From a checkpoint of a small masked image model.
Model: 48-pixel images, norm layernorm_no_bias, patch size [8, 8], layers 6, width 192.
Data: trained on made-up ball-and-stick molecule models, 195000 training examples, 13.1 epochs.
Rows from block 2, named by matrix and row number. Rows with one number belong to one neuron. Each number is 128 + 24 x the weight over its row's rms, rounded and kept within 0 to 255. All counts start at 0. Numbers have three digits each.
# fc1: MLP up (model.blocks.2.mlp.fc1.weight, 768x192), inputs 96-191
# fc2: MLP down (model.blocks.2.mlp.fc2.weight, 192x768, transposed), outputs 96-191
fc1.734:129133118156098126141114136101157122173113152127097113113107144126137109139120123102180125175099175166144124172075116098151157137194131127162117130094130134117137154130079098130162088079129141126102108159154129127140107098126138138132095143160115175111187142156133133099110151109120130194
fc1.735:121119162108086155114125099113103084094146102151090181115156127169149154130092117128138138089167101106111137135155123147104107122183159117125131138133132141108135121150118114084171116098183161143167116115119136112146137126163128124118152047168130149091122110124107164134085162172136118118
fc1.736:108115136140120120158120154089168117102138145134120093106146112147084110140159111137160169072091099128123127120116111199122098138079136136120132170144116131131126162149114122142091081157140098173127127103129136136130152140128159111138139136098190132121185148140129126110174114154104113102
fc1.737:147137108123125115114118134132130113157121131117131098119130124155131111157135167108126165084120144102158123130120144107133131158113152132158133128140149085120160137121131162114113128119095134145137155141135154110135137131147137152104115140115113116173106164113190110123156095120168109140
fc1.738:114111139130078196119140156131106095132098098125111138134135126104133148199101112121144139159156109122112104152129129138128109131166168111143151110116110255143110108149092145139125130127151155152136136073124102138133126119144130134134112156130122150134089167137103114104156113166106115124
fc1.739:122111092158117134134112128058096140131138107109083133131113131107143159120130143148199126102115109117121148133083126134113102139133135143165078110133122119122130072094085150130115076044111120104145146111118119170167121134142143098125148112131102180109163134073138150143115165141114129166
fc1.740:108115149130137134116128132135114166136135120080118081125130139121122132142146141117112142125125094155127135104120131131099098130122119132138117165086120144100166143182133081106130133095129096160157144112138146079183167153149135181164137141133082080155115170175152120167156138125136132087
fc1.741:157151134151118118129128131181113124151152153136126116143135124132130149122175137147150117170094123149149182134149185125134094138142221140106183157146152157159151095136106150140113124126153123143125124131162187127119149114138124146116121145124122137139112123109125160143114146176168135124
fc1.742:161147131151139145142132093137131169109110129105122153153142120124111141127139129122130151122107158129124144110144127140096130176154132124127146210122149113130146131133146156130186102134139118141085104105119144124144173147135098135149145131093093135114149111124114157183141111118110122120
fc1.743:141174132086160160158122160120125150164148108148166102105094131172122165119153143175107112079135133142151149138133095119145113120111140119093081106116119096143167138115122132137122131136144105107115182172139101135124152125111135151130142163120089132137138137165143121116133124169116109110
fc1.744:099148107161126126109119102129129113144151118118112118140149130121128111126125124126144092067068113086079128145145130143083147116154096187143152119114168095099118146117119123132102135163116127122129093181135144101117149096104102101127134140096106111137157121125070108137126113131148111116
fc1.745:141120067137119104160139154133070127159135116113120132112121119129117124104095164165105134115133101183171129134115136125148164084093137153141159117195125137128123113142098107114164109160112113114122102115123113100130079149147158138108115115126140137178082075147138131094181138113085133126
fc1.746:116117164124142109135093120125115137148084132153144138113154166155118132132112113133081130136125136105115109142162127120077125144156182131099138180152152139080116118126090116142161111130190097111122102124113086091177136102133140134134123100138122118123158122170131135157090133106120125113
fc1.747:114138082091087135130128115125138107186142132117125121101125173133104108127185126187093099122112091125142120173091131095142186088102114133155166124116137140136141150112122122142134121150117097089117074124143139158116120112131136147122125108169155143148182181147126145091143126104129140072
fc2.734:135142102149161089161195109120142149122140132101137091121126115144188149109085114100149101093112121129121121140102113138143115134121139132118108115116101145121159145132084156171112064121100149130157149131113123169161109164113138129128140099097140152129126148138104120136127173123131128128
fc2.735:129141094114163098161100154141153151102126125120127085120112083155095133111139154164141150154149129120120137101105162099111123142126138134130126169127068191113126129110121135150104143167109124119134134119131132123100131155099133127107138161111127125148123156149163097148114136121143159159
fc2.736:143149096136116115077137117165133125112106133130133148125130106127152152134097165128091093140132155114125131165145165091145132090163102108149102179083175145160158093096119140169166156110069159110133145185134078129131101104143143127136136127154094131145121108103111128142127166134126145125
fc2.737:142132144144159156100164126153125132135158125144145144136126151077133147085126080127106097142119125154115126144131116152133123102133083166115128124122092206131099113154121125132140153125166146112110135115140107151120116104108122102155141146139135140098168102119104159142159200113103143124
fc2.738:136126124137114140137152108115124117120094149128099102124113173099126102150113072100168100091086128129077127177122141155148113100146115139146144087131072158098165105124151157118119130119107145091138117124135094076119109107122150112110163131109078162201158109160133107159132117100122103105
fc2.739:139104130170124120170109122136136150150147093155139165126102131143144116103149125105091118121134123161100108118112125117140141103178118100109153105120109108107095139131125144112065137092166114145120164137116119124089107144127127145147094103120131118107120155130108120119143133121120112152
fc2.740:128130102131119120128097134158153072138093105156125145109090113139107126107116120143104111153122168088120090176135149134152149133108127137118098098204152116139093105102153177122165133158164152113127156158142119182077104084125136087114118129154114187105131095100125133131119119153106125145
fc2.741:069092135139142130150164138113163147121135123130138149089113152138131110087102131134121153141131204151139090135123065169145136140123147156134127134107110127073167146097111129103120095148094140177115132149093126126146105132120103133149136106113114147125112079142147110124111126090138127086
fc2.742:120145158133124097169130082138118139109124151097128144121163125107118115134069133115119100145104141132183155156139126119124112130131163143157106181139136108113130088130163180172102125123129131162148126134137175140131161163126097128171116143118137153133045184138132127139151124137135112125
fc2.743:132096156126098130124125081166134122121116173145083109158150113138112088120142117173173138136128145091127136126090217132103181132134113145133124145119131085115112118129117079138122133114147149116124121105119122069156109131135124130121142116136147136104147085132129168176152114116126156083
fc2.744:142149060128126146130095127117170166113114142135179131145128145137101136155128149171062123127168114116098090133157108121162089130091161099062142114101122179134115099122170125160130124088128131135152143093110094141115134151171137133135121133136154131100122129137100117147095105106136131138
fc2.745:105118158120164068110131130109069151141133158137114126139115097142089132153136169154100124116142148129137129135153125093149134126134131124146121119159146145130104124190150068067132168146172163104103108129133088112148132137134143135150120137142150147161099111142114130170103135134132191128
fc2.746:136150119137123112130175117138112122115146154128095115133126122136122110167160107105142106152136074118114152138116162125197143126133068119159115089100094101159124144104139171112139157147096116138142164124132152122113152114097100118147121127113120120132097117144144147144156100147138123154
fc2.747:094116144115109143141151130088153134146146122120115101150152107140126159124116107090170140081128129166139128155147104100177141177153109120144077120115121179157110118154182102109083119114180134113136100092109167119126113104125167141126167097093139197175132126157077146112144100098117103111